Weights of a small image deblurring model: norm batchnorm, widths [64, 128, 192, 256].
Rows from block 5 of a small image deblurring model, named by matrix and row number. Rows with one number belong to one channel. Each number is 128 + 24 x the weight over its row's rms, rounded and kept within 0 to 255. All counts start at 0. Numbers have three digits each.
After each channel's rows are labels from the 100 images, of 14848, where the channel reaches its highest value: "top examples" is what is common among them. Only what is clearly more common there than usual is listed. The data: numbers of one to four digits printed on busy colour backdrops. In brackets: how many of the 100.
# convs0: first 3x3 conv (model.enc.2.1.convs.0.weight, 192x192x3x3, each kernel summed), inputs 0-95
# convs1: second 3x3 conv (model.enc.2.1.convs.1.weight, 192x192x3x3, transposed, each kernel summed), outputs 0-95

convs0.93:202084149134140120138115139178095151163117131142117142125122139112103144136116140168148169095119140099113161136083121150101097111119136132103073169136133120089119091139104116133113133121109113122179131119168105107121158118136134149147120143107136140142100131171108143150113128114112135118
convs1.93:131111124166091122130150147085113156109139166107148129180103150113159167154135125109112049141131137120143118149147125127124124122102102155094094121120123164152143107128116121133139136092182149134135146145154110070141123103166126094143130142125183111123092111124127118090155154144106144128
top examples: length: four (92); the digit 9 (46); white ink (35)

convs0.21:143135117153160093174121104130148117139148143174147137145141179148162140132147095132122113120152119156145170074130130143152138151159122111149110119146118103139142123108156156147122183173146133127154142137123133133139148114133116159146101108140112140108127168152148150139154165077151113138
convs1.21:115117172141088133109135117094154117147158148093137137105128130150111108119160112086121154160126147129133134130083148108135118107166151128105160114117128131149100154121157110123154126107136154153107109145116086136119108109144112099121154097096116078158088147107152101095138090154105131091
top examples: orange ink (79)

convs0.35:150133136142100130101146147176159143154158139111159096152143126166157168160145114170102121152159119151163165102096121124155137160155132136166155172112108102140095127132150115103098112116160134166148119139126158116144118139171154140143121134140131156084156164143166144116150125134128132103
convs1.35:095117154127117147136156127125123152127119145093135150140114102139124126145128103111077134145109141131164125145094089127123100120145128159107118134162144106134116109149144148129151139110154152141120104146135100114084125115120104095133128111126152121111093120105150096084148122162130115094
top examples: orange ink (79)

convs0.157:165097142138128129142132153143090163126090111141113178136153148092117147134067112144099143097096152121134122108154120135086129113109102108095065136104163123107136080161122123100136148116106084100118101104157100100093128149130159112154116156148174117092116087138093116119137142126137167117
convs1.157:105086150143137113102173157108116150163138132121137111135164151160156142116173113115139119115134122100092117130107108126110152131111139139145121127184086119116132165149140173113142111121160148158152133145092123143131174099144124130137073083132118164155080133157144145097109142110126136113
top examples: bold (74)

convs0.70:128127130152138095156133105138148147125123138183143173138125132149193178166125113158145096130156093138153146095101113148156126143129102098139115135123087111133114116138158142109111168150150131147143095142154150109150133134143152151164106099157146140098165159162153164121150142127171156149
convs1.70:074086160137091143127149129136134119161133159093148114122093139162109088125165107084107180159128131125122105116113139086129117140135145130146149121151140113151142132100164119139157120115139154140116122163081084149114103099114135080124124099115126103163071143077155097109132113141095101084
top examples: orange ink (75)

convs0.9:153127145145117130133144119161167153174146150161154112159151138160160169161156141166139125136151121123153164133141116127163163154165129141159136148130108119143108110127152114133101140134141151146161147157148152122153155146149140155151123120140147147114148176186150144133159162133132143140
convs1.9:070116166113081135113150132108134146129125160083145128150119122135145130142152118093125132139116142121147138148079114088126122136146157143103162114139114101147090150138131135123145113115138153154135136157106094092113122110159133106135133094088140113150090147101148104105167097169098138082
top examples: orange ink (73)

convs0.152:147133144143130121116139149167158151137115135147157125150145119154151172140154142202129127132159097136156160101108132126158159154149123122168157161113096138144084147141144137118089132115153142151139124158151154118164129126142138168140122107161133159103174162177151161145153138116121158163
convs1.152:093144160142107121142158110103108147131092132109133129168130128178138128144153131085116151160118105144123106143134095121115135152139132124139139127153104087150128113106139156149140153172146168143141124154089100122110156101145117091132081109174150160123092170122153116102159148150130125085
top examples: orange ink (76)

convs0.80:134099128134137159130135150150082142112116114112104176130114139076083122140077110115109163111096130145118130122142114122089140112129096130110075127130193114110100100144111105097128129099091091102125093083144082122106108145120168111139118148138169118093103095101097130106135123132124148126
convs1.80:126144156137118119127152159135142130157114136137144140138132159135130177109179138124154127126141133095106127140113144116122128131130131155122122161149103130100163137141117183159139132156162163158145141134092128117132163114124136141127121114147178155146095114146116159123081124111143137114
top examples: bold (77)

convs0.62:125119136135150083175127127111147151123146124188147152141120158167197149156127134140133114134143125166132154086155116139133134153147100083150115098156103103122127113115130140135091178165141117144165140130116133129139126116167123141124071095156127140122131170135134138134163162108175155125
convs1.62:110109153142081141102126124121145135142150146089138139100120137163104121120144120100125164156132143129143131117088148101141102120182168123118160123116125125155116151120154129126158100096138146134111110155114090135114099095142118096120163096109108098155084151105157105101145086149104137102
top examples: orange ink (71)

convs0.36:108136109163122143125155110141162144132133154129148119141144103173159160140136111129114093153155107138150162081101146097133138159144125130170151135117106094151070138132169117091061124115171139175151125135123172107158131158161146141114115128122120155079133151142171114124159101118110130121
convs1.36:138118171153067149156134126165129141169113170088164140116156085145096106150130100112118178125128135123143100137108139113163121136131152154125097115113150138137132088118142119114196126123159162117123102144106094138080100127128111100131136136148136137176120163103138093121151136147136111100
top examples: orange ink (80)

convs0.14:144144154159142130127148141158168143157145144120164114159137115140127145156144119137138126130130129122144154121120128119152148148149107149146151162137134147140087166129178121118091124116154158148169115139145137109193142188176155166144150101088137143103157158162155124110130132141103157135
convs1.14:088120125103102149148128116120144112127128144102121133128127098147144115113164120094093143147110126135143111130104112104145113138191156104106130124124120091170138114104145099155149143118131136177105102152119106134113111094129072091120124111131137103142077174079134114095121129124142147078
top examples: orange ink (76)

convs0.39:170118107150127168101142159150136121134113161107155143100131158121093125099108111131095131130141110146135153094108148099143147152143102162155107141099169124149118117133161106081142094083141124130109082133139112100098103101103140105108115157146136164107126118101148110092113129098079143119
convs1.39:147172126120143107167114108151105143134083116163131172153146090122147137142098136152165149116136106109134107140143124152131149152078101159137104144154111114093154116127090146151116150195132115114175169135144137122122149126121132142140070149141137168094141144156090157183120166124182133157
top examples: orange ink (75)

convs0.64:154129144139146120134137127154139155133112141147154148145135116156148189149128126172145092123156093138152142111098122136156155165138126115167111168127099129130090124141160140103090142124147132141155118143155158124161128130140140169160086093153128144106168177175151150148173138123148153122
convs1.64:102123157143094136141140109102115128150137152101153129130123115173113119140144082086094150166144136133130115124106121099151134134154147121122158128141118105147137127115154133140159145134150162140114104158107089130097124093126106088124100107147117111147100151085157103095146131144105105095
top examples: orange ink (79)

convs0.161:143125140144143090175140124133156138133139150183148148142144147158178145144132116149127134141154130138156155105144119148140130157154115095146107128160134096131134109137164165152141191151148129135143130147112136140137130123134130146157102106158135146123117186166152157148154163115162128115
convs1.161:106119147139089137108119111105133114145152141090148123098131139157114099104172117085099146147130135128139132115096146089136098133168165113113153120110135120159111157103151116137162122102142152148094127160114087132120095105117097087133143090106110092155085140094174098087136096139108125097
top examples: orange ink (80)

convs0.56:183096151109176095144122141186133138147091100142121127146122126106146161171150162173140123099085110081111157118118101135100146114129168123151098155152118097099113156131087140123120137145119104138154112114163143140132134119151138156160134150117125109110136127165112144131138160129142125150
convs1.56:162138147105101138115151141115137151095138130092142119171119168110111158151133110131123075100137144143133122120161134145138097140072113169104099118129108124150144117170140100123114139119159131131122168128158127062120141123151124147169157146084161148105074077145163126120161140152105137095
top examples: length: four (70)

convs0.121:126142150108104119126157097111095138110120135077144098125137079120156127142108110150116127167115138101126136151119102121138158125130134146133153158169137162094071135153126114135120129122152181107133064147138146126117113125167141113078123126145126111093148130159131118122183127116124170123
convs1.121:141167104134155135114115157162133129129147101130126123162153135102140141131139146154155126113145147160124141144138138130110124110137156118202141170110180159113114178153123172115129113133120122183167143131117155135167132146127148163124099133147128151095167117151092136140110132106120141161
top examples: orange ink (36)

convs0.72:139136118159160093169139117115139126115145133176161139149111142175175150146133119131104124136175126169162163096160118142157138151136126119156114116151121087149139113129141149137118171164150133136159125147119142128132149132137120150131099116142138174121119172150159147135144177104154130119
convs1.72:114108172141108132116109096127148109152154138076148123089132145153131116109164110090121153147129119129133148112089143087153115114154171116127164095107134128163107143098151114125165125098144149138104111152124082135125101100124099110129143100080112077168090151095153107108135081135111123105
top examples: orange ink (77)

convs0.149:153122123147143148125121141164155135172140148120157153130137137133136132123148119135126145133154117169157166105140152129144134165184124134162154173143170139144109126122181106101127129111152125161155116137115123122170132152167165142143111131117135157153117180152162152125139141097115170119
convs1.149:097123161123096122141104082095160108136139147079139107102109105153140112100175110086097146148126118144156130129088121098139101110176154125113147110123137120145121148108148110160145118120132169130107092134140090132086107110121092092102140106118088077163116134104155119103119100110115155133
top examples: orange ink (79)

convs0.173:079142133104082115115118090084112101085126101085125100122111117125098104122137150074127137142090133096114109142154124104127126139107133125098121067133143118139146099098105148161157099137111137115104108112112125151111102125126098094102142140134110131154122100087112108133142115142134087089
convs1.173:168100143168120118083087113119140116149163121105109127076122146120098110100153119115124136131133118107110131097079156118129140083180174127136172140088117147138078174099139130103132098079108136133103105129118100136139101118119129105089155121121107080158112122107154131114097080112103144142
top examples: length: four (89); orange ink (30)

convs0.118:153140139164122132140134114157151129194114157156178128130127136141135144144155111148148126154158110137142130118112142144144141158155120174161131153123139149152108133126169134109111144131152160150154136153145119139163132117129122140154136104132112161116145195158176166159144165109117109151
convs1.118:092110167149072138104133118103130141139160148065127134113128140147121118125160099082123117149141120129136151130106150085132118138155149119131164125116134111147123137115161103120145105114163159144121117142123108107121108100154125086131139101110117100149096152087165107096158096167097157090
top examples: orange ink (79)

convs0.130:152124161129136097155119090096084114116108114115128151128107139106086079128094120120156168145089159130096086159147091136112107142098105102110093097170176136108162095108109123133158152147108123092094118104112094124111154104105125085105127130158150139156102136123128113140143142106142128091
convs1.130:106107135159102130097102108101170113124148140097137111119109130154142126091157106078118093147144108130132136084094171107148116091174172123136158101079113135154096161104144110130135115101136159147094100142127109169136102107140110111096130098104082075150124113111135104095119092102100123128
top examples: length: four (78); black ink (28)

convs0.142:157121147154159088176125095133135133136131125168158148160142154143153147128142130136155135129163105126136161105135116170162139165164132103139090102140108103124155118131163143133143173149144138119150155128145145118134157115122126160150106110138133132145116162137161158146145184103131146130
convs1.142:096105168140095116131135111109153121154142151085157115103126141140118104112172106086105149162125124108135132124086134101141113131181152104123163099119109121133105146112145118128152128109148162135099092140100095147132117101118106095105104086108106083155095153088146103093140098139093131110
top examples: orange ink (70)

convs0.20:118127115174129138090146116145118147158119172123124096130094116117110122133139100103122152145134127130159128108140125082114134147141148102098083147108153106139083137091149073113125105100118134154139085118140111136161099169154140107103112129127152133102133129079127127079142113102129120132
convs1.20:148177120116152110126134169156124153151158129147121149135152150113150152115152167169163127090136156117102156150123134151104123103141129171112148157144093125115153134168106164150116100115145125151169141129123161095150148140142147166156126113093135154115128100177117135161098138120124147129
top examples: orange ink (73)

convs0.81:133141150160119120122136142158155153158159138119149138144148096168167145140150125157124125118166122142161164109106140147173171153142112168171147156103121146142104176155152139095088132106159147144146104162140165122157120137164132185146148106132126150096168167164147135117152134139106165138
convs1.81:120134142128099123139155107145133093130135152114132157123145104155116084124140124126094168162135129135154079126119116123136098169143107113134131130138133122153148091076140101146160138118146135174123139153111110157076115129130111109122107130173126110151117177102140115080115133129120113104
top examples: orange ink (77)

convs0.158:112139130151154083164157099108124137103143135173145125151104126179171144174116125123128107147147123170139155104160100147136146164141121089149110103151095114134122131107147148144074155144135114132172128121129144151154120154159124142122076092148144166102145161135135149146160159104171147129
convs1.158:109100172142100149087114104108148108156145144079133136084106144161106104104159112102125165154130147141131119112081155095146093117163160135131156114110137119147129147112145134128169129097134151144122108157099091142112096098128096103118148097119114097153081156096161103099139087146118112092
top examples: orange ink (72)

convs0.113:145132099169094137095153140153156118166124164127147104130137098163148139104129098142124131148166103132155136095104142107172143167143118114139121158100107107135111132107164104115101111127160166145156109143137143118165129155155128139098131141110099157088158167149156143099120116097106134136
convs1.113:125187143118116092175148113123166116137093138164149148154148047164163124157122135134123156160120130114151129167115113156140128130124145116092101099140138086117135086132116137180151143159152165118164111139104128155099126121081120134133102108148139127115141162125098113140122203146141121121
top examples: orange ink (78)

convs0.135:165100112164150115170094137166156124169130146169160164142147150145147142139157134179124120120155119144159166089123134160144106173153150112166104170127138130147143118132165127109127165140144149149130148152153114116150126073134120153175122155124135131125133175162169142144138161101161140141
convs1.135:101124173153103120105137127116147121147137153074158126104116130161116122132170107079127137154138131107126145155093142104139136109156151133102160123119128115144109151120154118136163108099144150131128105156108087120121116103131130097133146081107111107164093145102171111088147111148101148099
top examples: orange ink (80)

convs0.128:153104127122121153128168087150144136152106143132092125141137090141196107135125100142103149131152116097131164131131082124127147120141140120107128153137109126089108089148146096123075095149144137135196101122133162146139169183148159144092115161130108146089161136131128110130140184140140127128
convs1.128:117126113090110096121101189127137153126157118150127104193135173090153154124155147142156088104134139148144144131144135115119106119102114118142124167154136118108159100158103149141116127118131119138130171129124144116143131126140155167164148134087107118121125108157117147143125155139122138109
top examples: length: four (61)

convs0.37:144124138153162097157123133166160141133125130166158163136156136153165167154134123155142141128157126157145162101112140147136147162159132122175126141136136096137131121146156133121120153139146143141138143124125129114149149119161148173170112099138132148108124184170166135171141147114144163117
convs1.37:100112163144084124123131100097148119145148148089156123115124129153117116111165100081103152154127126121126124129088133105146100122186153125114147114138132112156127137115161125128159128141149176144101107157113092147098111099125105086115148099117127100149082151097175106105143110145112140096
top examples: orange ink (79)

convs0.103:129131125183109141122151123150147138165119155149157123120144116154165149133149105142107121157154115127145156081101141134148141180167122126146141145106111116145095135141171130095077120151155140179179106133102144109153141145173144151125108119111122152052133170149163132123142111106123152125
convs1.103:121117161141081140138135113125156129130131156110166139124146089139115118142134105086091175148124152125175112137096145107144108128161135127105123123110157127140135095114158113138190136108148158128110102161118095120085071120118115108119123119120146103160094161103158089105142125141139145099
top examples: orange ink (80)

convs0.10:138116141157171059150150100125140151101140112172144176163137133154196176174125125150147124140150123165133164100127107171129132143156126102157106100137096106119106116125147149133081143143138119116160115121121150120123126125174139155155083083165131133107144167160145149152155144119164160119
convs1.10:098099167130093139106113123126132116156145161089130132096110135160097110123157104089115164160131142142134106104094147100144096122164160118126154119125142119154133140108153135129169130122137161134106108161104084149097096085122095098128150101114129108166081154095154110087145097137113109084
top examples: orange ink (70)

convs0.31:154151129160158117181144079147157135148120138183143152147153109136173166141138138154148143152143103120138149119144128140144130144171129124124117136155106135131108136144171126143105171152129132125148145128143134139138136117142134151171106114147140142142142173165161172155151170110149139152
convs1.31:084107177142089146111138125118134120168141156084150117109121134162120104121177104086132161156124134131134133131078139094144114126163157130129154126102131110161113145109154125123139128129136165145114110153086091148104109093139121108132135076119120107159086151109166120097129098130092124088
top examples: orange ink (80)

convs0.184:139114153136171079162148131116136154105144138185136162166127138170194164167121142152129112128156124159141155104151105154126129159139111095140107100151098101141121105117140159126093164147135102115174134124119144135124117127158146148155070100148134159107141165141127142151163157136170157118
convs1.184:098099165148106138097130128118143118134144146087149145094105151164102120122172124092119149154140150137136116103091146096140102126169161124124158110123137129150120131111166124121154125098141151141100108152102083151102108096119090100123151091110113103155081147090159109115130094141110121086
top examples: orange ink (70)